config = dict(
    model='sound classifier',
    dataset='simulated modem signals in the audio band',
    train_examples=78125,
    noise_aug=0.002,
    time_shift_ms=100,
    input='waveform_16khz',
    targets=['symbol rate', 'carrier'],
    num_classes=[5, 4],
    arch='transformer',
    norm='layernorm',
    norm_position='pre',
    activation='gelu_tanh',
    mlp_ratio=4,
    head_dim=48,
    fused_qkv=True,
    bias='all',
    qk_norm=False,
    parallel_block=False,
    dropout=0.1,
    inner_norm=False,
    wave_strides=[5, 4, 4, 2],
    subsampling=1,
    layers=16,
    width=256,
    positions='rope',
    pooling='mean',
    loss='cross_entropy',
    init='xavier_uniform',
    residual_init='zero_last',
    optimizer='muon',
    muon_scale='spectral',
    lr=0.033,
    momentum=0.85,
    nesterov=True,
    orthogonalizer='newton_schulz_5',
    adamw_lr_other_params=0.0025,
    grad_clip=3.0,
    steps=6500,
    batch_size=128,
    epochs=10.6,
    lr_schedule='cosine',
    final_lr_fraction=0,
    warmup_steps=190,
    weight_decay=0.05,
    adamw_weight_decay_other_params=0.05,
)
Rows from block 10, named by matrix and row number. Rows with one number belong to one neuron. Each number is 500 + 40 x the weight over the matrix's rms, rounded and kept within 0 to 999. All counts start at 0. Numbers have three digits each.
# fc1: MLP up (model.blocks.10.mlp.fc1.weight, 1024x256), inputs 192-255
# fc2: MLP down (model.blocks.10.mlp.fc2.weight, 256x1024, transposed), outputs 192-255
fc1.470:546454484595464404510467425537501453405515537402499513509530454622461634573498566430521532491424535502613522594422524489478512496456480474573437517506517530557516428559469543407474363486492498
fc2.470:468365529471566399579551536570523524528473428595454592534584490478516542549473506470476608458437535516466448427632469506528657536557470405478526485495556557476534597505525524544564402574502450
fc1.471:518541428470380521469535384442561485494493492446471531515550459537445513514476454477408554502506501543470490498493547512497517488549456499548358391480530595488549470621494504482591524492567498
fc2.471:476488512526646366509357554529553471477493580609491570537378484485574521456442515498471554388452572524475580449510667534527588482464463529555532479440538493600472458443472588513458511580434481
fc1.472:491529517498465479480515423498473520565490563521438475528492489502501538472490530491443514486509530471433534515452398506465456433505511485532515535517503506421562433423528501485459528545469554
fc2.472:493564529441521565509546579543503510505477472496602580430465451525462464498560479418543464485533457500425461404507559496487562486502492476469537482474490521547494520550477531525519490476580468
fc1.473:541502496513458485483538519543508589470395451418440406415499436505455414387451557460507411450557575540477497499535590478602454442440557622478549458532529450511473492533610493503499523486454524
fc2.473:400542545516459572440468433505547480531499526505593497601519515578517515494622453551503509508465458459469612395583474530457527533432443472560491467525502552506544417424438528548499462569446478
fc1.474:481522532494570544532514489491550486492495530494487531529505492458489506468575484518484473434513511483487523491530505497520491454513496499494507478498461527485526498505503491472510496495503480
fc2.474:498499508540421480515470536473399510472541522467509551523510534531528510522462572477536554593490448506456512499440484440509499526469530497484536510525447514452511505500476491499477475520517529
fc1.475:554527501549580549492441530474514475443513500471579420491563504523471418411532488585427526376461513506402479566565441524446501514558543427398529568558604556428547463495467489543414532491464438
fc2.475:495415560550543484439449428486423559559556538415542484578445506488501520480489526489565578439467410491602420438458458529504473493542526485543536492499511531440486536469538468524481407564490518
fc1.476:552509485511554463492528516514475488536545578410466533530544502537522524533490481452500536528541493452515514528589482481522491447566490419534466527539479511463556483500472509519458472444541477
fc2.476:542506425488536628513459472498408532506491488539531446480535517505534482508464537482489454507497476600524591519416565519519510511475539520465556489426416492476454510497512578512481527443494498
fc1.477:556514474507472487507566527562485531504452491517510477447597590511482438455492514461536560512530553544560450497456543499445543434452545520478485470481472493447513537500538477436509424424410441
fc2.477:542525514456510443482503530439492540514471525475537507519403350481521477506487473512507520462454418488516508531513452522508448447569554451456417484557464428513492551525542487541442509504562538
fc1.478:486526483501495491469535483516512535510548534506444505490500494470503521517499475538491497496490442539499468528448478467544489453461490519507504477508527528492514502541555502489514533486470482
fc2.478:474505541512548515514448551480492498512500477508515498485478472523478484524464518472495469521504483504510485500508510509457515553546536512474504468506483508450493461508508512510509525566519548
fc1.479:521527482531506505474515534540528544477526489548508433488510519501463520469491488478505520518517488461481465519505511493473496496485516451519495479522523487509467525484516467436505472505558481
fc2.479:530550515534457540517497472546423491456489501475502549488510467520528483533487482512521496459506539544502528523477495489510515459484515515441451509485486465504570484508488528533456497486483506
fc1.480:546492443453435502526549530561530514485561517411494465511571557415479471473440506491464443456493523468556431502516468515494445504538474426535538498480517592499440510466524534469589438478537473
fc2.480:514510536474486524545565463444370448497477519492527540445453468525580478527511517498490496404501492554479538534444511519497605457550598581502499441443480471489525458541479552486416490499499550
fc1.481:501512503484508497489523528488509512448504449497476549490506499523525499497478520537476485466512501489461484496532478541494488512499475465489494473458482497473536496468495487470476486528516493
fc2.481:575498482510457503501496453504466468502501549579515489548505517466491482502543472500493525506485506495548484498488547518533471503505544500504488500522501519544499516538529481533529488478500472
fc1.482:504486512503513488522515503526464467426501458545500484495552471490480508442499502540512520493519485484441527500505527525469428534553517450544518529519513502460509505463504490538502403498461483
fc2.482:528520453509470467551443514499469470497472530496481533507494547447559536540481513502481474499445470526590484484486473584467534437450450480547492472479538504441520514490496509533523494539535502
fc1.483:550555570513585457511485479474535560425532479471484535505539445495428515414479519548471475465458553518460516474513553585457344548500572499518398464562550491527460499477486450552543576519440492
fc2.483:444493506494467581550553535497483486575495496533504525504479480485479526456542455472435574480495494429566429464513544553574521449541543446495528495534445474436455504591533432503459437486486458
fc1.484:505518478500503442482454533415468477477559563507493475522547511572569477548505474508544454361471541535448493433509514379523533475529507450561492529497495589514510499492501541445470546459494450
fc2.484:489458442517420500545510469510542518493511505570519537526508515487451510452473522443552462473515434563553504565471522500468460453509516514442497488478574534552519497534538494503491440556456469
fc1.485:466471457514546571469487484537451582509508494517485487493495463514512509486546453574580486479465429456495476545503472501523515472530536551508495453493421525485567499563528556507520481516494484
fc2.485:543587494474458542525456582527498444495488534467471530500497519488516530474457500477399539459526543476413503471460502498552499539481481527479499516524539515544476484522497490535488521506545541
fc1.486:483487478484533549524507460493466516457490524447517507502496474512531513486540495493519492542472470483502488519486539480481462481472560477479469508531505493577503548511505515517523517470461519
fc2.486:509490522480525468492522559478504486560538467532469452541512496427486486493478473492448524441523454513499535504492509470587507505526459501504559529511444554426488427539491513520484431524531514
fc1.487:467471483518493461453523485582534491513505503494474512504531473474465477492472452556463535508510518497480484499487516495522489499463521488430491523500491439519532491497541494561515489529467476
fc2.487:480509493490496509505473503453489505533516462504476489483515503521519523500502558475501515490549511506474526500475470513481509488499541458533487550522549591538497497446490473446488540518569482
fc1.488:458493486473601482521469485536514565532485589552501535525470438487495536456462562454470548501491558497511517531500545493565476488480461493483437417467524548503453501469545532523490544407554457
fc2.488:525481498494506527469458550469444495481511420374518441500549524549548453554570492528460509458519507481482520524512406514471472455489522511524563557576436490502519499547497519536510464509525518
fc1.489:514471549521476467494466496507538523536511491506492519510524510494462464477510444536505480464486469455497541516539466495537500498510505518503474486492469509539515497479509499447518484565515486
fc2.489:528524468488469523485547479489472514470476484561493445455480464503503519485505518467528536524504507509512463519479524513492510560502495482470493556477566501475481517504500501533448511450517520
fc1.490:467530491490497485504479486504523463495529506495517450526501536514482475533518490523490488501481481473481455507451488450555486548511490510500458495496507547555474456465490486461499506502502485
fc2.490:506453506522503453488444517534509525480491457556478493488516480510514548489477454490478524540490535518521597465506540566502501482480494484473507518470474469504542493517485508527465516505521517
fc1.491:483481395428498547565530434552511637566539524444464553458529503495489491515533507398592480444508502454455459572553450488549540427479506514620522475594585575492564464536510476478511538596411391
fc2.491:361419588525517486525585504424500507537519416459489530517479484463497445459520463493408410518556488499472554465489533418473409466510538472507511505503442454458512555466470503553514366517493460
fc1.492:411554518498554426496576521466514495505445443608423517474485501476449456463500445512442472452472525460479521522514478424430506535473545539460441422521509460531560551398519526434471538551502532
fc2.492:523541476472505510522463516482510543484472445467570495481514540478551522503476523509525461523453443466470472467459495530499479521479477434519530519459571514458452492441462465503503520517544546
fc1.493:504506508509475515502529453495470525492485481490502489485522500456505473469498427486488510521529450461523493495469508504498499527463470521502467491518512486501517497500530502501499504519472519
fc2.493:514562489529541460486500514491491508472526515480505500488500477486497498503495524473497546493449463501489501525522489500513518498545515465468502446469459487533497487478508495499494486491514490
fc1.494:485492427504576509484482481583504463501491433430496551487641504521538501500446501557434577501568534455555489518585581584502538474430451472451528532476592526447541550419553500412545505466434427
fc2.494:477481453555508524427601504506356477535503566528466404540521505535529444488541450486590478446532551489496461500439415580507494540531661540469514498478387508462411587414499484456421527471481510
fc1.495:421528553477516556512525399436509596522630440490469470526392415525532402513510614515554443365426481332407369510525571421549534470490485405423498623483401520498408562493544370496470583536486440
fc2.495:467502530466496587520442472540608546429575465459438490597510409456534444491609526492508474518451525476364595481581526477485497558518446591475551470449480523605453449406562497499556484550520410
fc1.496:507554485503509476515576451537484429460477507464521474480496533517501488491533527479489453498498468556476528520473510525556472571513490487454499468511445473491598518466486454442486512431580459
fc2.496:534404548525499514458431540427535533531540448537480538498512499477532507523455502532476574491500551507549465555525522541467465416534516554530479496535555512475404509530532486477514511467446519
fc1.497:519480514500511473513443512464513386476500519580490576489461446494489488442479528544457511449453476506527517546465529472508521546581453471527494513550572453535526510476515449553471470557460466
fc2.497:475552529534485524474518529520554564480517503520499515521519568495495501563457533508596529573493480521477402469558462481500563565430469449473464461484520506541467509439492495508452516441498463
fc1.498:471498502519484482537467477502506503445494560489469563494481505490543506526505477563487478455543497519440482535488469468473517531518517533477475494495428474539488467478482504479528515497469468
fc2.498:548451484530533487505479467431446508536570488462522465505523449485481535516499513513474530564515497459503477554532466470508497492535546488478505552502576461424520532475491502500508483462542531
fc1.499:505522555512516440505488477506488482515567476445506526519500469463507535494532486516516491488606502536500512562487473511485482441468463500559539458512521544517554562497487569500486450514448505
fc2.499:444496543503484539511581525548484518460482430508536504581524574521531533473457429536516500534482520480496535516464448516442483538564477519521496516481562547415476545484451467516463540520567446
fc1.500:506527455521490493526508471488486525476543511469498522482539501495527514534516497530496490480520516514496490514459488475458471491502502453471496510538546511490520503509534494463516486531487489
fc2.500:477496497497497447473519470486472497509496491437499537503507475484505544514518534471511483520529488459475462509529510466508506506512493518458479475535484483462501497497513453513487533554526461
fc1.501:495485486426501536486509482478503548522413525469510401499466449499545473508446458479509473512532493490484469510567498527498494515497486509525508470525545481538526466485481519565484465553446526
fc2.501:522492451540483558527509482536526482514527523500457504507564475489554502477504456500507527453475501517523526516489510514532507468445551534473489507480461499517499478500479487445496525420468519
fc1.502:541452514486572453470534488531535533490491494511514515472486491486510483523504507530404534575483544522487589518515489476510512411426476430450414532432499476591553535468496470482529566447544530
fc2.502:464573406467394523483445586474463529467597537498473490549501523556483541565457509547474513506526499549508503444498478495513546503452480452497503531542573493534552453425412519535579418454482480
fc1.503:475446525492520461508488561452464501490463490517518513518523477494439493477472509495531480469463487513483534508472535479513490513513498477508528514506496495499509459494525463558483518604522477
fc2.503:514543487505480525488578483520544535539484559556505480487487486462542481473484451495502524498542455445455424463528505490502559509531530512513474450503484454480455502450482534458478486397503511
fc1.504:498631527511524445511476431551520594453567531531549567495509418573497561474470449547532537396483535388489562498537577493495464383575521602438526446479518422528578483553500454514534494533471563
fc2.504:453473537466466511476569494505481488501517507533517498505459507496496555562477488488519566539507523467487492517558483502562428546480521489487461425481425479520526506427461494529532481565507456
fc1.505:512459497501464546550537477465444446459517480443507528460439544508475477526528545460494548469503480509469552530520506532539496461498454467489503394447478541423512524476430571501530604581573469
fc2.505:423527488469517496484426560496514524468450556606496429593519442469521483479452504491465400479496460557484431484494578436503490598504572552486533590507519491501490494480561461478498513394509478
fc1.506:429448535612501466474521505475533470559584577411596596581489441515459541522515505421495455503563510464508462537616486509494383495530568489452443442493521455485564505495429423566492464547532435
fc2.506:466515395536484564504433550496419453478508517532498494537536540455587526452454536481482391520599474557460527471476521508475488528516553564472514576467504470594498477547492481431450502485540504
fc1.507:425465550459581560448507506658399611565558486634474475491546491426507488540618480528430506430532417570473466483458517479509485472538469541561586480468421580480445506513448652534506555465485447
fc2.507:616624454462505498518448525357527431458506446424531554538456504512486485421385486477567531541494623463521587557457529566485480470478512510501382547548585461556565527427540407505421417448484532
fc1.508:552509465521453472496492481526530529443540443457480495486488520474483510508529512530524515476519454520488457507520522517470511535504531483529466467520540512451512512480506472496490498485520520
fc2.508:520451518484575607497511496491501503531443519527549506480498527485528486522469541453483468499512535504533537507467521525510455491526468492505543522483471481568450514553459531538539497566481485
fc1.509:461504489488501475506495484458518568479506457467493552523541519475518509514559470482456497572501457434592471531448473456561491594562502605496489459487488491428468560480565484512469431547427537
fc2.509:509453436523456464497512630492524490502529480432497484475487474542509493510499514487500494472536516473567531498535524464465537503478459456491439471459419488442494465435513438525474455458471535
fc1.510:524457511516491521514448450562472546505504565519479419464527547534533464466452549564583542507541492503530458437469532487488553437458504498507510544474503457475555446534506494531393514485526480
fc2.510:520518493502504513515500574512473480547523497512501483580544507463472524526533486485474462475504541482441493501545516507505450523518482501511455521478495543449465534415497511442549501424540493
fc1.511:470477520473600467492547506427447480534470527467525480459509514476523556494542533475550415436518460504543454465535466517514491472468459437507564422514489515478524498548490437422493493475452475
fc2.511:574556505545476521458472508581556486448569448481481482487509526493500501477494478568447541563575562498544467511462526530489561533579563470485480512476508462499408554515490541594468519494537521
fc1.512:500471527429484559467599517597521563486504505413511429569510492458497436457456553466410537501473506472513543597490530515531492482540356519483455479520608423462599521512484527513454502439566571
fc2.512:525537488469471468459515516563473529509518435522478459486487474509560566474470444513519416570500540478491504420526447420478508538428492480601543487475436622671398478483502485567533569509520501
fc1.513:481526496481481532550505522485433474503527476473506510464571561533575559491557466516493450566474457529440458490541452498495506570496474489471424497530512496461455460507435461509489439565562488
fc2.513:506456500540434501429549480514587502470455477540491461564485461483458510517501539547468501473443526511606544493483527529468436465522554470532465549437450487471571522458498510497456556492540519
fc1.514:503486499471495566482546477503495497470473504488489524419526523511545551509476469554519542558525489491520507519553573556514521452526438529514482462568405535445549556647556518559459476518460588
fc2.514:489574530568544429455425548516530488555568473508521593474437499490443508475454523422522542443488509459500494478497422471474485527517496537449515505459550488513472457421462444467515509504525468
fc1.515:528526536521465546530541492513563569389510532516593455533549502517512456439479528564535509435493570492519529483497502450463452547533487433490490567545532518488480475459524505478559495489486396
fc2.515:482509487454500542508436485446447494540494473496440564537485522475446544552576472528466590529526427495503506520472433536489492414466542505497421521480492483480526558497535482559466527498523530
fc1.516:393452432579559521564513388516521533463691521412469685700499489494508649587346489486391486454538492410563464520525497554495412410453473459544486322593637599479616521526514366713519460502540440
fc2.516:437412553521642499557483677534550515391482416629555367311625571465537334450506412501439358560628620559583724488432437519524505465435482603478633700504458603579289535508652608376364546375535695
fc1.517:509474520504473432481481499529475476473527520524527531501530455526484508516504520530460466552544571511431566502534469490513554474443488472488494526470577494601540472461492542444540515492502515
fc2.517:530512476553457560454553536497428506460535483496468482566535555500529516525507486537493563464518500525512495484533428504442500445486468399477500505441507511458610478430449482460467502493530468
fc1.518:458478534514466425484412480476486520448494497501482592499490523525503531517501525527500461543490525514515529439520512533468466557473507473506409446463495504486528522478462499496476492493495490
fc2.518:523526460508599553521558487521446464522472440497539439488497479469502483511508510481493501508534499489532465513572500509488489453460495501525534527505500510535523491524505492468516475477493499
fc1.519:535441498509476467545451451532452486454514470450474553454502517479500473544476556514520532483470554520486500497465477477480481537480482457499475525438509473599513491494516525487426416554489488
fc2.519:439559515483496475482526521491498474451520450527501482515573530500480502524584437491523428545545475499530549448541464467491464523503541480493481505493564503489558582466475531483509477421477487
fc1.520:470527510472541501565489500489489553464550477505540521475550528521511481557497543507488500539571491469528487549503545540471462515490467510517529487461504511499502495477445488501486483490484506
fc2.520:475449466501475523480423435528479415545497509502495459529483561471488531487466507519552463528464548530500477501492505498482507461430442501468478482554442521495485496473542514552519567533506435
fc1.521:483563515501534506509449476508419524503525533511406558447544488499501503519533531503470460501455548482479515524520518485528445455456492492474473543524495488540508541481474529494466457503496523
fc2.521:458450484511460465442462529504542402462494426550544442500510490512535511524519502525474534507546536540416521482530494450496531499484519510489448534513545487541571462493450506456506574481524473
fc1.522:530500490488566478466496508478505451486422562494474416469468505500502485474491480531537545507517506560470468528502543522559475479465521470485556481521516492552515423531502557424510521518488470
fc2.522:525488530469495508512420549493518489529521487504517527529479436471475527505392485461425481498507501476533511508528494493542498485522532512531477479440535490524545522474511492526527439526507525
fc1.523:541500476531492537524538536555511492529515529508485457452536544513465517564481487512552569514509492500463508486465513521528503550493549481504466489484560457506531496490493481477504545497478446
fc2.523:467494511501475485495489483521464539486524458519501519529529490461455492533477468520491489508450522533513506531547474528497543535452519516525485473483550527431491553473516516538475459453539495
fc1.524:494479481530522459470502503440496472486508479463505511484499517481496492529509530484510562486537494546505456504465479508507479524532547466493457455515466511458507508442501469444508539458487456
fc2.524:545475522490496555533465446543515486486464469543494473505510512498509527503545482528485529457441503463515500565518505493503466518490517507485527514496486527489443437530502495556531505503477562
fc1.525:502390539470474630471662353495607554493367674453549534433471488506674444413543558420468416453664567434513437509562583505475465440434570609406402408463401555467533473480462575601530546486458365
fc2.525:526657559410527585502555341488571512405621420492428587483444429490481519475474536525503509531433474547474384457437525502578512478561602603382422359527460473581543469603365436528310440576508556
fc1.526:485512405499468523617625471552531517490460462521434433492508377449525509411586433547482466502477409425440518476541551498430478407474614519429368467441558502534462497487559537463475540487510446
fc2.526:464504481486490503425497521582523573563537448489441478551504445521446556462472502504585485472488545387477488514476496559441475460513518580487416455511451537449467522450467530449531520582509501
fc1.527:489481494487502481532457465519493508485507474512494492529516513519480530492524484500517497492498497500470477510505472455497480474478496493497497520489497497489504500432502502477491486495487468
fc2.527:526461500514467475490517501509504493490474515516510516448494485481501495515467512529455517493488540502538500536484553531515514514580486483524522482501554494484489483575490511542480500575515508
fc1.528:522529526538454457465465504521507500486531564503461448452543434533450454470547546514493507469516537494494477516489440467468484436529486502468421517533417553489465534570534580527442525494537459
fc2.528:493476494471544521533522458455500565485449537420478559538527548534519541545481460528458508561512445471476473471557538509525457576524453547537500505497494497441484476502495428547494451508502570
fc1.529:499585541499486476514504462522475509498508565495503534507520473516531495507481469512475491501507534484476513516513521505549480489550523510473464547481490499593525518432515506493554511498496496
fc2.529:548469531544427521441526519509526492446531496511485471501520527531494513509499502526506552452559498530430533493523429501472505547485495462483484480517556468460531436410458498502469436525540496
fc1.530:466482476538509548528439532472506484510477507506553476522443502501431491517538459494525559503474545457486509530531492506478495495572571411537508441464503477490517447541516496535526511584496534
fc2.530:506437543504493390538480475512427501464515480499474483494468508553570463516448494444514379565537460453487546448488543464542507544406517570463493545560547544551447529506484474536452498480440495
fc1.531:487495482514428525480452463545551502475477529503517492483532481445486510463438493525527523428471550531490493522425519424480575531483452560500394497459434554439557477560476464472479508467476548
fc2.531:526537477514615495557519552473521531458514478501438490528459533484528509579571486480575457503513496510587521563560544564536414466494547469475596510472545481514435531448507541476507504541547505
fc1.532:506488472508496464509524510508520514502517507501504511485479489535501501489464491504475512509498518488501501527468481479490515522535466514481489526504498523502513505473522477498523499507504523
fc2.532:485527507533532527545483459487431483478461529474494504484512480457488536534530504458509493525468459505574492461545493463481510489486462461505456481513524476504478498499505533516503500457498478
fc1.533:512417497504431483515491468486535512519531468541463515509482453501460522532511477521461478520504501518533469522494543492453433532476544487527464508489513473507542465495502543527466472542484469
fc2.533:480518497500582440476460534528600525405466467453573470449495525503507507488539502423539491447516553507372485503489538488513567547522456545511567549493494582562472512412489543483491510538483504
fc1.534:460494474520487524503506528500500507477539543452502453523456475500497478479455497488489486421526432506458458495524497432545450508495476467483456480494517512440515493434508487540571491496526466
fc2.534:522492478481535458466483421506533512536532472536447525519536533532495490544513521504521488596478524471517544518506437527464498430513542498506478510502515476536503516505531528532430532454479473
fc1.535:451556495489483490468498465488553410372501560497422505498464481476421526472496474456560474587599574428517464552481569538515478465522650447537523574473549631393517538465505407513524454358390440
fc2.535:503452537548537449624365532530484501552492524528454556471596509552476491444523504424508585415508533544443522522513454514514444454498479519606498553417554525497507509349446475517575508549476502
fc1.536:496539467522474482527479493550554540470552523486527490496484532490519515610557509593523533497463479506502480527475518453472501512539463477516499480467505532530490497454510498501488438548509505
fc2.536:471417488481448496477422532515518459419507510511468518510516488498493495447543494494514518529521566553441487454516406466500439497510556475450425530538600563501502537554521480477456481539465473
fc1.537:503490526554487379529449504493510476571425546470491497482552489502504500484558435535458506479453511455426559464583489559485504451510482572500542466449507489573511559548462497477518575548476505
fc2.537:552436447484463555435572488487540502567518478532500460505490497476477523467481552481442530521505538527492541418533495403465496539513529407496429519587510551481544451574519464493478437474458464
fc1.538:475497487469514524539460512530513559494414475441500530534526483434501529510529512469481486494491490448510488490453556463468471470581535472468441470473506501530462503528468535554502498604469472
fc2.538:459415504508440433521482518506585487488506539549491515508551485542520497489482474536496473461532536531446447444541449514528511587448509458541507561499454525531471498454518473432481504459485490
fc1.539:524517483517485466528474495491489481528523561499514517477541460475523523497529502486505517493490485494472478510540468514472518477489485499503426495521505497501528502440460489488492514501506477
fc2.539:487510493514498532487516431464442459484527492495505512530528516507514523518538497475521529484552514493537516539497466477492462482523529527493500485493490490515528532453494492514510479496482460
fc1.540:479521519526509473475515504497445490569520548542474468515552475515492568473542504479425616501503446520507494516467469487511493416496478510494504537425459495453540447558464506543552515536492495
fc2.540:462581462507521585525505524459482535514493451460471531553403475494445476468506523513575399474515545460458538513462515499505493503537544489509514537563551483512506556451540489407459564495522442
fc1.541:503523439514531518493501470518509472551484474459466557531550561431500456448456485483505527461484479428482523495541519528513512507444503492511506508456417509418530489511487521536491525485504507
fc2.541:526440556528457484529489482502507518476519519543500464507471508530477538513513532488513537597497496549607499552448534523493439523512502513455544497524566514625451480487468452410459494509469508
fc1.542:455451478508486543511509425510531559489513429514454592598540456479503563475531479520567540506520465442583528488478474506495451490582512503564545440523553510518548530465536534446484495551520459
fc2.542:498551528574542536580433539499571450462508471499511468506507523491541530537479545478521423582432522460491454522468562497477389478475451490521507494472454525549506504439576517563557636455443437
fc1.543:520553507493507481510452521537536542517486529512491497445486508501438508508462484485490537508520485463491483553454488510465496441520498458504494525574547532501461506531527543457508516491585457
fc2.543:494454508460460526467486497491480450481460496465484495487466481521516458510519472528548457454492515568499569529511546478511529496490517543469471487428468473455543557543450517534490448515527526
fc1.544:479518526528514516440520552528475476528453504498525478549528465508556490487523487571499485465512484495491509528495451483531515491540558487552498506517529462525522572459524516460517492475419536
fc2.544:533547504492517495503515508470486484506504478482444550458487559507468499484436493480511567543465493527472489495486520489496509489545534550451537512500539540438489476510491482498492508515517526
fc1.545:517506500555467439523462402560456483514522490597467555573559463513441456548482510488586477475537507447477507446490538457489455530525403457520460456485454482451533532412436517466440448496414424
fc2.545:432385477549501509439530538465587503465586519538532534532481580535538658522564415446446479574521558414493472456573537513419427522477445478436461471491458488574499505388508436623511575376578478
fc1.546:503536468556479471492549436480492481492531450488488491467506497494546514538502479462501533497522458464537509471443445465517509482473545527559506482489501500500523483485517485506477496487521457
fc2.546:495534471510500556490511509539472529514499476445506513451483505475468515493478515519529477509490511463444518491527490525502514546455492489481495535497495515466495510454434476488489494536501547
fc1.547:530489481508522530510493505497531543568470519535489450482478583507463538544493501496546520519481455455524468488490461481512474471474537462526547528505559477524589527486531483524500525527518487
fc2.547:484489485488433454571470550514489450470453516540468540501508523500503465520476488510462504499499514563437540555528499481512567494468527569458521443464461559468476573478507489488524432481487479
fc1.548:507508509499463492530498481488496493502508494468506485515532511494519499515496504494497527474481459508497493534504480468490507509520525528538489512508498514508496482517506508498500480512477525
fc2.548:501499473499504505492520501505488500465508523528479449523480477485487502484549518513482508510521480515508494500475503493515520503484474475488498453480488500472514510474500518477484506441536519
fc1.549:520469382490483507519588434522443477566488481477413549509546502426477503559438491444451523466497523511463488476566567529525530533433535486504398526460477525427468444484504503466529502456498452
fc2.549:536527596471528518482447533498581525448518504599499475527491496503521489413517490492539485541503483485527467532388505440425441501503446511529537445554497580623564517499453487486504530575478540
fc1.550:441454471527495485467474406401474592570485457407502365466502500456468488464489444508523565393495563505501584513461522527458553438503529569508546397490462544506503374535488620435576613562569502
fc2.550:559514582464484403437438578452601422485582478621486670544532510494457575496547529547500376548606434507543400511626444390556509545497425517536432490539509510511494557479480422508507459409426430
fc1.551:499481499520472481517465493483532499495507528481494476481505513513511525508541512462489492511528467531483434518510486496503481528483458508498482486505480509471532533489519505483525506533459470
fc2.551:508472500538543524512491465504477499451465509541492502465510453477507473513469468543508509469468536499540545541508516546486500474512531492476546563493466495479465467570483492503481488462527539
fc1.552:523519518477535535521545487497550483511505526530505514486527474502506472512533460464503501501478512520501524486527487497503538506499505501489490493494463481497514474474525484470462487535487479
fc2.552:470537480508476462475479491508427535477491457495522497474450511484503488496486514508508441497531479492522493525490520503489488493493468500483505494498522508504500520551507546502514469416528512
fc1.553:555559458535387508468489558519488388434519535456438390432393471562574558499505419526514532524540421564433548505419540446484600379463511564528431569589525448471544495463396520421459537521548522
fc2.553:451382470620473542457519432405633496488431589510509511475451481413450479482390453588524441509562444540558438582524514381488516452471525479502544573403497510518373594507509414575569533497464482
fc1.554:505504498509478474474459498461427543528485592494519509501503521515493475511498477503434572530456549482542567560573584507454488524510478474518496467412504446468568591500518488492541459571535466
fc2.554:490487516499507479546540470521542460439491506473450480436512559495532467464466459513503483533494446500501508497462475491567540510444420478496510517485460545521397479537551475449528529490493498
fc1.555:506495492533496494540448459461474508549499529494482470505532565467460505501485446496489450479482479432471528547489479495445509499528459535518507435486537520432491512462500498505492544479529509
fc2.555:538562491490515499538560521510525517518488498513515476500494546470505516476503489509457525487498510495459491487469536505506537515521467466534477544466490535531461480578539520421502480446505413
fc1.556:514523512489487548485515558565491489518483531532502517507563497465519474563490489449531532443493520511483503529497508505514496503564409520529450454498457456522508497529497486497519508547462472
fc2.556:525553524499522439522483480472471559496533504483499482537473431503471513419498507505486481498534495455491489473507483501475551452436561502480528532515567498480476498481477522562506490416571518
fc1.557:495551456523463468471503514525496528490561580474473443485524487472483499510478474514516540478528482514519516534488404474503493473432514572493468476496586506554503472575476492477506495510527499
fc2.557:489551500509528549525554472528453523512433505469484554508479514484517473532538504506481471531448484512474518498507530506501514506531544499532536435518496485431535553446510529476520528519502516
fc1.558:500476548507504458492476484510545560573543509592430525539541532453484463521519470517421547511483551478537552462523476491505517535504545475479484466484452529476535517523449509444473482518523486
fc2.558:480514446473508562436569521453424516502478469562551458436492506502515520475487496491533498568504485530518490507518512487493467491464431461516482554485537530534517483453505534487448529425522540
fc1.559:497538471512535440487462530487539517415513520428497502459505466458562504498521497473484532486510508475524497536507524503471450455474465466451496464493574487529469554457551527516538460558508482
fc2.559:502495502442524509520487536482498485483513455503546518501511487479494523513461477515464515521467449503560494512513496500535481490484493507460504488504516516486546513512471535526504444509566523
fc1.560:497553522476556529477505543546512512494508529489481502432517501511462480513486485494535501498525507506500503525499531521471475567518476482521481495486472502491486477488521548520475480486479488
fc2.560:492452533503465492548524492478475496503500489507512511579524506513515529496514491508459495480495457446516502488523462494503541426448530526462500462558504528528487508515500496533523519466529510
fc1.561:557537496497369506486462499557550507492516561497464491483477515463449531520500484500481504486529440530442496465433490547525431486488473525498585489532479437489472459539495461599554506525499471
fc2.561:435530503495561480488513499438442501508495489440554478507479430526517470470494505501493480504505536479538520513464470475461519505503567511481457454508525521490513497447481536465495486397496550
fc1.562:542565485548440528523515523464511461479459536533469502478501501520501528496460439515517522485501483539530515485501481505474493482456531499516504505553471513476526522523523491518567538525530503
fc2.562:489510476493539475513462450508447485456505545508502524544535498505471511470523519531538451544542445546495467510539514488480487501486553509520518433427498461561468491469515525451504517499457475
fc1.563:479484491522448507556459458464475458506488490502501501555459518544483500484512544465419449442511486518423435500478518528518506557565521528418519583516496534474536468560485510556526539591477494
fc2.563:527443478528585511473531517492520537483535495601507508443573484504549487554468487521514505477509454499582579531501563521519453435475490520541496535427525453490444511462473514541467490452514519